From a checkpoint of a small image classifier.
Training: nadamw at rate 0.0016, 15300 steps, batches of 256, held-out accuracy 87%.
Rows from block 4 of a small image classifier, named by matrix and row number. Rows with one number belong to one neuron. Each number is 500 + 50 x the weight over its row's rms, rounded and kept within 0 to 999. All counts start at 0. Numbers have three digits each.
Before each neuron's rows are labels from the 100 images, of 14848, where the neuron reaches its highest value: "strongest on" is what is common among them. Only what is clearly more common there than usual is listed. The data: histories of elementary cellular automata, time running down.
# fc1: MLP up (model.blocks.4.mlp.fc1.weight, 384x128), inputs 0-127
# fc2: MLP down (model.blocks.4.mlp.fc2.weight, 128x384, transposed), outputs 0-127

strongest on: 010 turns on
fc1.288:465499500493498483466539503497516500498499500501500500511500499501501501455499500511500487506503500494499500467495500495503504516500755499506562500499511500528500501500492497505496502500497492500495497493490501500500544501493500472501500501501500431500501488511501537535502502497500500491500499501620477500501500802496502502501500500544499495505166469505501407500461499499509501500497
fc2.288:473499501500497508197498444504493399511500351714493506501497500502503502500614502500494538499499563500516506561500531501539501500501496499501508493497503469503504499455471499502501484498494495500523498501499489506507470527373539532514502500515499502506503501516497495498505472624502493438489500499500509501512500499492502500497478510497301497542671500495497504500545497503500504476501

strongest on: 111 turns on; 101 turns on; 110 turns on; large cells
fc1.99:500500505501477459473556503500481501499514498500500500504541498508504490498507497500497531482492500500516500504467497500500491500500492500497625501252517499507543514499516498539500498507493501441323473501428503501498503500502455494500504514509502500500513501503483507491501500479498499511500500503461478500489501494501796493537500500525526429788504500503524517500501502495499500500466
fc2.99:500494500500500500500497497508496500530503165879504495502501500501499498499574500499498502430491500500496495503500502501500501498499479499499497503494501503503490491486500504517501499500486497501495514502499475500498499495462406500500496500501452502421502513496487496473498498518502500564507497501502495500500511500492415505501522495501628491485490492494499497500533500500501500500503

strongest on: 110 turns on; 011 turns on; 010 turns on; large cells
fc1.345:500501500614386696500499506500506501531500500500504500494499500500499481501501502268500499505384499500499500503499503500490500574500500499500501499500439482592497511499499514505500501504500500500499500475501501539499497496501500471500498577397500507589575386501487657425499500500499499500500488501422537497717500501500500502486500500529494500496500500503500541499632400524495580500502
fc2.345:501505499499656497493513502502501454459424501508522558517602501477499510577466501464500499491512501497500499500485489501478501500502510502500501467510500501499739351515505535557459500502490500369498500497528499502496503493502500500500500499491191498500501498498499452501621499490501499499504502499468500503617499500500496484501500502392499500590505500500485588499500533504498493492508

strongest on: 110 turns on
fc1.2:531500501263513404511498492501670500508498500500502500505565490504501462503500501499500524660502506502496500510499500500500500450499500500502497499500486500499496500499546500517500500499500517551514499508501372267500500498507485502500500493506488502271501541500578499500503500500502499495500504499502501499502503493501492502499500500500504483500500500505447476500495656501500344500497
fc2.2:496500500302496504494500498503499518501489505489500515503499481545500501500489497502501490505500532498503496500500490484496547497501499498507517499507501507508504502491500495493501506500506501000496500493512510505488496500489498504499513471496507500534500504501551498542502501494502507502501507499462509506499503496475500480513473496500503504503538514432509501501496517517501501500500

strongest on: 000 turns on
fc1.175:505500500402500506499519495500541500474501499499497500497500498499494506559499500499506504492510476501501500496589504500501562482500544500503504500504500495643502498499499519569499500500504500562499500504498183501502500624500554299500500496366500490422489475514500493502500500500496501450501501500500493500566501503625504504627500500501502501509500508501577414499349505500501482500496
fc2.175:500491500503505501500500443508500506508518496500527474468498501502500500500589495576500507490508519526499500602448488471705513500611494501500507484500501478506328501489520501501611501479510502500499523499496505429497468499398678500499495499499608488478503518499500500501500500677496494491493503500500502499478500479495501499505502500499241497501500499500496460470647503500481500499504

strongest on: 011 turns on; 111 turns on
fc1.36:351500502401512442500501499501501500500505504503500500512565481496511500499555500516500509493439500505499500775439499500501511500499490499501506502500625500499500501502500478502500495501500579493501500754493502447501497695554500500501500283498503500503503485500500507471501497498498501500501501500499460496444422501499498500499500498498502508501504501500541502500519502500501503500526
fc2.36:496501505501500422499500500346498523499500503642509488501498487503502481500496500502516498470498501500497459232499503500497492500490507502496514468496497497493472490518501500504498571501536504503497504491503500501498503497374491500461500501497494636499500498495420495508505517500502505508489505498498500501495498499507501496509500498740500486495501504510510501495500540503478785495501

strongest on: 010 turns on; 110 turns on; large cells
fc1.206:496499498390500489500506498502508500501498500511493499510500489487490427506500499398500502504505503528492500520505502499500503476501495501495502500496471539501501493498500500511501498498501489501500497434499433554497353298504499501500498690479477497504489508500355571499500500499521501518501500500498519511604495180502507501499498500490508500501499492492481682500488490493499520500501
fc2.206:578501488507500459504497500507519531501484502568501497494500500501461500501501499134502502496481499501503501491517503504521505496512511505496500490499504489506373513510501503511495511518502517502504485505505501428501503504496493501503521613499509492500504495502601587535495503532500499499458500499493532497496501388497501503488506504507500499501503522447508515504195500499499499497500

strongest on: large cells
fc1.141:500500500501566484509505500503499500499500499500500500504543497514493122468497500430497503499469500496500500528518501500500501446500493500500496500500526498494500502499490500500500485500498500499502500508505510522500500500501317500500500495504495498253507501500500535496564500500500500583500502500501467500499499501498498500504500500506501458500529497499324453500381500500500498500502
fc2.141:527501464502496465541494497504503675476523510501548475555504459503511498443510497496647484500480505510496501462524501726475502475506514493556513490290511470498544458517502501506468499494503716499478498522425424493478515491497309492473515505494505497483507508507656498509494502495516504539478484507500497502501503518481458493504512500508497501401512500515504506493504547497520502486516

strongest on: 101 turns on; 100 turns on
fc1.302:500500500500500502500500500484502500500500498500500500500503503500595500506498500483497499500501501500499500500500501500500500500500288500500498500500500500504498499548498500455500500500500500500503501501500497517390517522500500497500500496516500535499501501500508429607500500500557500500500500500501500500500500500500500500501500500499500499500501502500504498500494501753587500500894
fc2.302:502500501500497501498502506497500500501502736174501502504500500500497498500489500500497500493499500500500500500502500500500499496499516500500501500503498500501501500690501499738499502498515499500500604473502602498500503500498492503500510505499467495497500501498574499498498501501499505498495500504496504501494496502502500501500498500499464500466507320507501485502499500500502500499500

strongest on: 010 turns on
fc1.101:511500504499502635496498501500509500523503501494473500500508499557505495498509488509500515503506520524522500524485500500499373505499490496492502500501493541483516509504500505496498496499500506495499502499515528480502498381512500513499499499595488500519500500500697524477513499500498505452500496500496469501502512131581498502531501500447500489511301497499634501496489506492495467500484
fc2.101:481501487500473492578485498499531498686500502595444499474492460592525510466459487549490521491355464505497465490474493483502503500493471503435508493515504475510438547492478507505506521486435491558501500475496514505516479494491500628491496500492498484476499556485440492509496453502454520520500499545503461515453505423501501502486502515708825507501499579513513509500513504499497501499461

strongest on: 001 turns on
fc1.360:500490500501512508499501464363454540595499497500663500517525500467500498429500633498500415507487419362506500500399498500500605497494539552498496500500393413500502502582485500405499388471498493499505500549508480395564474499510499607498501513500392467503486500416495390498549539497501459500476501502441503535556498508606522484505496501498575448503522498523596548475376498467502501499542
fc2.360:585495410548499463558475516573496496515586499496576501487502496523499521517495511516483505638487490502493491478505500498462499434463495339493491492407498490502502548490549497497489459485495503507410507539491489483494499468431490511502496500517510520559520497510488496500509518499501456501804500542506473518517516309555499366506494499512448443478499502523479495505496516499492529504356

strongest on: 001 turns on; 011 turns on
fc1.159:501500500500438499501500715139500500500679500500500500499500500500500500500500500500500501500500499499500500501498500500500482499500500500500500500500501544500500519500500500500500500656500501500500500500500500500500501500267499500500500500500501500498500499500500501492500500500500500500500500500395495500499500500498500509500500386501499481502499500500497543500500501500500498500500
fc2.159:500500500499501500500498500501502706500500501860501501502503499499497496499500500499499500499500500500500500498500498500501500499495500498502500507525500500502500501498501499500499502499503498500503497502503500498500500505500503498501501500500500500498500500504500500441500500499500500500500500500501501499497500852499502498498500500500499500502500500500507360506500500503500500499500

strongest on: 110 turns on; 011 turns on
fc1.252:621500503356500250503500499500583500504497505500499500492507500497523456503492500490504518521512501502498500500503500500500609490498449498500497500503500498500497497500521499477505503500500510513492500549493300497500560549496497511500500487498500577354496766500521498482380500500485497498500505499480496500500503482548499499499500500500512499500499501501484488501500619517499378500500
fc2.252:566474416464502510509481499492498526505488501500507502486497489560491494558491495865504495501497501496496501507498411451497583512501500497496565464502505626519504464551564500497509499498542510277511498501566542503490499587392465536504499504487479468494507511534616493502504504479495509500488505493499503488389511467490492498495501491499506495510552514493502448504506506500511493500502

strongest on: rule: rule 62
fc1.33:449500499421534658500508500500484500495488501501503500501458498587468747503507500500497467500492500497500500507485502500500493501501498503501500500492629467500501501498497502495499496504499459492500501503509547420500499498508500415500503516683501456269501491503503513563499500500500500501501496500503494496469494577500375501626500500500500500500553502498612501500500575650517494500504
fc2.33:507506499587488464497502525496551500499463500518495500518505501520503441499400502078489511447497422506501518494512498499502522480500502498511504498470495483503497501519487581500502499500573506569471500510499501371499505498483491510500500536493500310503521501489537506499500500503498489511385501500490510503500493533498593498505495500502501497500498504489502516503448490495513501506495

strongest on: 000 turns on
fc1.354:495500505500504498500503496501496500505499499500500500497506234522498500493501500509501498489498500490496500501505499500499500501485497499500339500621501502493641502498503499495500530500496577500249500500459473499523496447499500501501500500500500413498502499500500502513501500501500496500500500501492500499485500503483513500503499500345502502219497501504502509499511502500503506500492
fc2.354:502500500498497499501500500500498500499491515844693500501499497497500501500501499500501497489500500500496500502502525484471499502499500500499236500503497514449507500497498499456498352501501514500559496500500487501500501566556483403513500500517499494545502500542504498501499502500504500503500475498506500499504501499543501500370500500500500500358508512501498501499512502501501504500501

strongest on: 111 turns on; 001 turns on; 101 turns on
fc1.369:500500504501501420497564500500522500498500502523499499500694504491518500496371500499500733500504503498468500537491497500505499500496475500503500508500502501502290500496498493500500275500499475500499500499497530501499504501500487496499501498502501528500501499500503500468505500500505500492501501500501480503491769498497502499502501500500457500558501528500501499501425503514499610500494
fc2.369:498503502499499518500495502495501497522501509581506658500368489498500481505498458502500500500500500425497549500500500579501503492500515500500497502500500500509556500506431501552479481500505664500503500508510499500498507502720480500501500502499500501500499502506572500498497499491500501500572500504500511500500194505497536490489500503544485503502497481500499500546451370499501311502500

strongest on: 001 turns on; 011 turns on
fc1.22:063500500342507500498500498495507500514503502502500500503500501502501500499604501510499500502479497567500500541424500500498509500500492501501502505500504509500500500501500503499501493500500644493501511651500514436501498509553499471500496504502501436544500482500497500500499499499503503364501511501500498494471488497501500494512500500499504476501502502498500528500495509497500513500497
fc2.22:497503499494541369500498497499497500500494211587503491500497500516500499498500553506503462498651502501500487317499501500399458361468504510498528500489498496496405619500500499497500589500502495503500689495496496502499500495496499649493501499500597506499500500502447500508502501499501503506500596501500500502499500500498496500499500500500500499494505503508501502485455541506501513485507

strongest on: large cells
fc1.298:499501500503505529498513497500501500506500492500513500555483497504500495642502501475504507500373500515500500477498499500500401501500528499496500502501502500502507497496501500493500499499501499498500500465498499493500449789500499486500500556834500581531500488503497498500585500500499499549500499500589504500500500488486500501625500500499504489505496500500651501499494499501499500500498
fc2.298:589501268511498455502502474494511497503499554500482485505566490500500499327508539500496502499500508494486475462517500498676512504504499499510497494503499550500491496451507422500496494532547402472462432491497506433744501497490500500498526431500510733501502500494500503459500498500544495501479499492496501499498500507462501492498507497499500489501498359495507506508500502485511499501478

strongest on: 100 turns on; 000 turns on; 101 turns on
fc1.236:496500510496505498492681507500486499519500504502498500499492492501501361496500500508499505580490587504506500503496482500499500312500493499500545500498500494553525504499500508523500495509501505452498481518471494504499507493540401485500500506499499465499572502501497568323598500478512488492493500506494423512580498497486512509809500500499502459540390434507487496500382503500499495500491
fc2.236:498501497502531499502502500498498496497500500999501498509496499492501502502498502499501499514509530494498487495500514522496500503502503573498500501495508495505494492471514504512497479498497503499480505499461524517500494502499474498494502501572514503465516515500495507475575497489511502500493493500500499510490501502488498497490518498499500501502545499502492490501501500499498501500499

strongest on: 011 turns on
fc1.15:482500499423500751497508500502500499500500516501499500472482495502516598501505501486493499499456499497499500511496502500496512500501352501499508500497564515395501489498551500485497491500500495500501497507504521505498337499520500499500501520502502457281497500501397614502504500499511500511505499500500512501501498320501500500591500500500499500500469494498662527500501657500502466500502
fc2.15:574505501505499444499503500494524498506459500500478501510499477502472501496407506051499546485456425503492515443533497503500540497501502514494504495505493499499425501517500554503499501500508530500500498501500495433508504499490578502499501561501507388505510496500539541513499482507495486593434500489496523500500496492524524502499502506570586474500500517490500500505399495489498501504494

strongest on: 101 turns on; 111 turns on; 110 turns on; 011 turns on
fc1.80:500500505474496494503612502511527501499504509500497500503500499537507500498522498500500715500498506502500500522465499500500646525502461500502500500321498499500501506499499500534500373500503500494500500500366490476500500501512497500500494510501485502489498499500497528486501500498459505508501502501473505498499309503498662496603500500503500499534498503522500502500503501489493208500499
fc2.80:208500508499529500499500500498490610499504500609505501500498509503488498556498501467501499502471561512499500502582501502503692491502433459500498504493472506499501495485500491503497497497508500504500528500501499511480501502430478499524498499475480503496501513542500499503499500500503503726502500499499500577498634493501500499500500497504737497507485501465499471503507530501504557501466

strongest on: 011 turns on
fc1.38:499500500444462500502501502503482500500501493501496500517491454499483499523505501393500495502460507528489500505501500500500509500500493501500504500498500598476499498499474500505501500500500498815501504434500613501499502478500498547500499682475495451790500499500341489500498500503498508602500499500495519501501497433467500501500500500500500499501498447500500528498498489511499542500504
fc2.38:512508497486500495500500499503509499382500636500504508502500478496498499502496498248501498502498500497501498494526501479514566499498505502499500520473452500505498504508503501499497502643517502085500499508500498478500503490496499497501500530497500507528499498503507559572499496558499506499506501491492533493500501482483503512500502500499504497497472499478522497504493496498501550510500

strongest on: rule: rule 90
fc1.140:517500502510499500504501505498500501502500502500498500501501510489502500485374503497501510501499503521505500501500418498499506517496500503501501500354518509502755500501499497507500493499501503498544496492503498528501514509501500501500500499489499512500511485500500500489503500501505500499501509500500430504496924503494502500492500500499637497523500484510500507499502502508499500500492
fc2.140:498502498500498588500499522499502496501501501586523689502555501500506491509499498533497501456468500298495499499453502501503504501500500463500424500439501497512380500500372502500496499499442497500485499495626472500495500490502490504759501500504504612496501505495502500497500499501503515500501499531499500499501500523500501490499500503564505499501490479397483505575501342498504336503501

strongest on: 010 turns on; 110 turns on; 011 turns on
fc1.156:490500500500510607501514500500498499520491500500501500455500499502479471497500502500500500512501553499502500501501491500500498472499699496501507500499493512501500504500509501516500499503501486499501500496499501224497672496509498455500500501503497500617501478500619509500494500500500502270500501500500506498542499558495499502504500500499504495500499502515285387500501423501501500500498
fc2.156:600496470367503431490496495498493511497501455662499499525527503519504447484483529502500515501484513492499502375491514499488503496505494498506495511504502500495561474470495501500501501490476441229506500486504502202501478504502498492499501500520462479509494502510461497500501526501511502497508490493511493733495497494517500499498483503506499506503499506506507477508500510501493492535501

strongest on: 011 turns on; 100 turns on
fc1.235:498500501731509500501496504500628504507500504499498500497499500515462443442501496501501495497548692514508500503513499500501489499501521494483510501500317502495503485500472497510499504501498506500500495500524495496503463503502504557503502490510468500716382504500500488327504500500493499500500506500502507500500558451451497514504500500504505499514314479495352499498500461463499514500500
fc2.235:497504500495490500507497558500512498499500480770501503502497499498503499498499507484482522498495466489499501460499501513503501500499496499499487508497500457500487512489500597501512492507501487500493495500505499438501502500476514510504501505487502512491500500500312499496500484503497499501501499501500501501499501541487501517499505500506519496501497500501458678499453500129502498599500

strongest on: large cells; 011 turns on; 101 turns on
fc1.138:565500451500497503596493503490507500390438496499353457592518538466503501502545494483411500500217541496432495380499502500488521500445496509525491589499565470504498497496474500590555500493503502502500505537503491601497542512529500492500506529502500503472504352506510501322512514507444505478508492499487482499382503466500500516536508500499495503495511501447502418495496498411452498500537
fc2.138:510509500505520516495506489506496521503466659381500505500488560571509470498495506512491496395384551479495500517500510509494569631492556535511498499323500504503602500588495503498460501500589630501488508395470472520550504483502491505488559507495384496465503524523625498503576498497501523493488690500480515516525488504515503478418497504446425496449592488478520502530499498498529495396525

strongest on: 100 turns on
fc1.300:484500500494501501480500506501573500501500501500500500498498500398500500689500501500500518594491236487522500500501504500500515500500469505520498500501500502591502499501500495515503497493500501500499500502510468496502546499499500271500498500500502507498760504500504496501515500500497500499500500500499513499538504504502492503356500500498502504501480503500673492499531499509499500500500
fc2.300:484492499516463503497501498501539362534261501594499553490487497502500503501435500500368500500500680493499502529341499496563509502511442530498505483516500436519518529486500512552497500530502413524496507498499534503499460499498499505501500495494499483499605496501488500500508504419483480451431502451489497495527501463451500407500533501268505497602499507487524523493595504501495499500508

strongest on: 111 turns on; 101 turns on; 110 turns on; 011 turns on
fc1.59:506500501502504494499511498500508500483500501504500500508596495513504500501502496500498503484502504516500500500500942500497496502499500500499675500317500503506506501500494494504503531501500497494474500497416503500499508502501501501500500507500507507501500502500496505496501501498499500502503500502492500498499360500501561494500500499500561499527491546500500501500494494469491404500491
fc2.59:486500512448503477500498500498495502658507146547505501497431505497500488536566501485498500451495493553498464508501386503505495499500495488498500502499494497494500460491503500605479519505499500502501501489502488499499496500500476391678499516499405501479468499503498501500463483499492503609501493508529504500500500450495471499500519496506517497501498491519500422501521500497499508502697

strongest on: 001 turns on
fc1.186:495511498496493500587532464500490497497553500648449457271500494491498499515435572500495484435534501490430512501506461500511594388457433498498500498498502495499504485500388427489501501468497495501497488498472534457499503539504500649500612414490499611497505487513516511358503499465528468444494438470503526651500499497499531500524550500470501506497499355493503482498528492594486583500500
fc2.186:500504496517489513500490473491501500522507510483515498496502496456506500583496506507494518438503495447499524500495493371500482500500499527434499651492497495354500492503500483493499498473516498508523412502499500500509457495446462497460498501570415508506473494512509462485740582495596435502498484502501500509499498490496500500385489500595500503485405203544516502507473516499512512488500

strongest on: 001 turns on; 000 turns on
fc1.179:494500499498577483492500503500477500500500501501502500502525499524487394501498503501500500505492499495480500483500511500500523500498503500499498498500501499500499501502501500502500499500498502492489503485502501504505581502500420500500501505481495495502501500500502502518493500498501499503500501500526514500483500502498502500500500500498519471493499498507000469500524500493496491500493
fc2.179:553511426460460483510501485499408493505540500458475491511503468499569493501497509501615492520501499474500500457562589679502475502527502492598555490437666486520474426505507453500480410504511439501521464564472375515410499539530315435493514513452513486505469450506514534493488422392533508490468485437512533501510498500491494486508495502488521494348558607510497501503486599519573448483499

strongest on: 100 turns on
fc1.134:496500501502500539482694508499455500506500495500500501502493495494501500500493499565499496514498502515504503495511500500504497441502519500499563500587501487400501500500497515524499525492500500499206491510474513504499407490502448500498500502579501504501511500502498504503500500496509500487495514504502475508502500500499501500669500499605500448602499499499499495501204503499497499500500
fc2.134:499500499499500487501540492505500499583492499868422499507492495500502493500500458500497501564502499499495495500501501500500500506499500610494626499614508494499521496499507510525498494497489514501485503507493500500500500443501482497425496515515502452508498501254496608496513490487501500454533498498393513494502499499500500494501500494447498368500500499505505499500500492494500504510501

strongest on: 011 turns on; large cells
fc1.230:502500521500503474486514502500507500503500498500496500485500499505498487502515489502500500514499499504462500519502500500495496501500553498501506493500496449580503500501499550501501500510499572501501499825577374456502507705506500410500499272506500500499500467503599506501512500499497536492501501500480494501501502535497498507539500500507504497501509517499503499500498505509489281500498
fc2.230:485506455499500503499500574497499523488500500738502502499498422504629495501498498519505538497497500499499510437487502497500501498494493503500546490493497472497396500503520617498500498511512500504434501491555507486498494498449498500473455505496510575493501500492462497492511473500501508501499502573499519502490506492501500498517501499658500493499500497499490499501500506157498497666501

strongest on: 000 turns on
fc1.148:501500499495535504501501499501460500499500548513500500495517498500502499500500500225499530493500500492495500508700505500499500506500503500500498500502496502496501497501470496463500501498500500499500500502503473500499445499528468602500501493496502572480495500500501499520528500500499502507501501500506505498499502311498497500501500500491505500498491496497147499500499573507500422500491
fc2.148:510512490520485495555503500502517496532504520089504500500490497503483559508495500497502499495504501494497497476510508505529500502473510516495501467503512495499501511524501478504497502499535589542507468502510501477498503469498467474507511498500505495497499493498508501535486509498500495598467513500501505489475496362500502501500553507755504501493543602474504582502495483500502498496501

strongest on: 101 turns on
fc1.190:503500501509501499503500501500495500500500509501500500497505506504506500492506500506498501499491501500498500496500999500498498500501499501500502500409498502496500501500491500498501500501502507489500499498501506505500546503498488500500500524488498509502497501500494502509500500501499500527500500500500478500500501497500500497508500500504501489500498495499467499500493459469495294500502
fc2.190:496544504451506499477500502493485507502495502420498512500500516515502499524497500502498499496496500517498493505504467510501500513472549494501502502498506502486500485547514502499458500509525521522489597444516499497492499496504449395500501510495507500417507496500529505502467190499487499702502499503507518488500500506502502441502502520502508487507522512499485276503517499500490485509758

strongest on: 110 turns on
fc1.295:463500500382596437503495497500668500466499501500500500488500466506501668502501502671498522507523512501508500503504500500508499472500501500500498500504499501496498496499533418502499498497500503645519500499506463225500521508502500506500500477575497496395503602500554463547501499500503491485500507500505503493417501498500495500503500500500497500493499499500478457521501666500509349500501
fc2.295:502502499319508479493621498501500509500484541496509515559523497533454501501485498435500497487497518493501504500495490499501500500502500496503525504512494499503616495507498497495395505500531500084499501500515522351494500498497500505499504458500399505498511502503525499512547500500500510500500502500488502504499495500496373490504487497498500502501530505497519502501497502544501496499501

strongest on: 000 turns on; 001 turns on; rule: rule 39
fc1.153:502500500503500500502500500499498500528498499500504500499515508499507369664487502502500497981482502510486500488473499500501495483498414501500497499500499502501488503499500501502499497501498501498503503493501575499499528506502354464500500495489496522517499496501493499507500500499501499483497506500497505500493499504502500500511500500505532466500501500501508503500499493490500478500501
fc2.153:512503494451497496490508498504405466489528501495504497531516457489496491190493492500518500618497520495487500428495503511497505499526499516569534500518521496528490495508503496502499457493513506496459499495500756499503501539502334507495512503465507499501558473492501504539558496479520505489504493507500477540503500487506487514512506499486499494479504499503538264490501523520574488501510

strongest on: 110 turns on; 011 turns on
fc1.244:502500499508510546499498501500500500543500499499497501451499500569480499469496497500500498502501515500499501505513500500500499505501800500500500500501459499598498514501470507500500501505499499500499502498500497333500660497500533460500498488454514500596501443500608495499488500500500498373500493501501498499591500503500480501500500500498498502498656501489233478482485483505501501500502
fc2.244:616491484471664380492602514487595440497497470519507500502614500499501502547394509497477503504496503501500495499490507496405443499496500499500483496505502500502624187497497513503500499506503489501501500496525522445496494499497629497499498510582455446496486495484480496500507510490508493478599502495508496499577508486524503492505502513374496500612433496508486501501500518500493468511500

strongest on: 000 turns on; 110 turns on; 101 turns on; 100 turns on
fc1.145:494501508392523498460601500502504502508500488500504499501501498715500499501513502509499500547496499489500500494500499500498517497500502492503504501495501500610542499500510501514491500533500502500510492545499475422501500529555496337500496500534498490442502499501500576499504501500497506399499514500498437503535500601499503505773495500503499473502388500514503337498464504508499302500497
fc2.145:464500499500513502500501495502491572491499500786503504503500500513495500461507500496491624517500781496500499503486533493500521491501500500505502492501502500513500579442501499507499474491498499501487520498489520505499442500219492501501501497500499500501543504501504506468529480499519501501494506481488502531495499500484512481512475501498461498505648503414489499501502498502500497506503

strongest on: 011 turns on; 001 turns on
fc1.263:500500559500564500501500497492498504501500500250500500500500499499500500556499499500500499506501500501500500500500497500500500310501509500501499500502496498500500501500503500500500500499500499500501502504503501503527458500503500502500501500502498500501499872500500738471500500500500500499496500500501499500608500500499499500500500500500499505500500500500500502500500498499488503500502
fc2.263:504502493503493372499502502500512499505493503498500507489484513386499508492497551493495501501504473515509500499506491500500521498503501887504498509645493499502500503267500502504496490498502501500491471494496508497500500504483490504499498502499584500608481505491498496406544498501504501499492498504501499491499518484493490511498497500487503501500505492504338494501492501500489513483482

strongest on: 000 turns on
fc1.311:494500501479501494525499499501500500504499521502500500499556492495500531500498500500500512504515500486500500493499501500500500491497421500502505501497491496481501500500499499333501501500501500500504499553456629539497430482503495730500501512462501498362504498500467507498502500502499500528502500500500517502500495485549501500192500500496501503508492498507291513500568670498507498500502
fc2.311:518514515501540504497488525495503497484500544472503505498507462505487487500500500495502497500500499482499495451495508520551478481498479495500459502473468517501481494494484491500499507528507507500482491500490454429892509488478506506500485500509506500567515448640634505509499506499447501537499472389499511468509496489500503704512499499508502492451415500501500510491500474474583499508614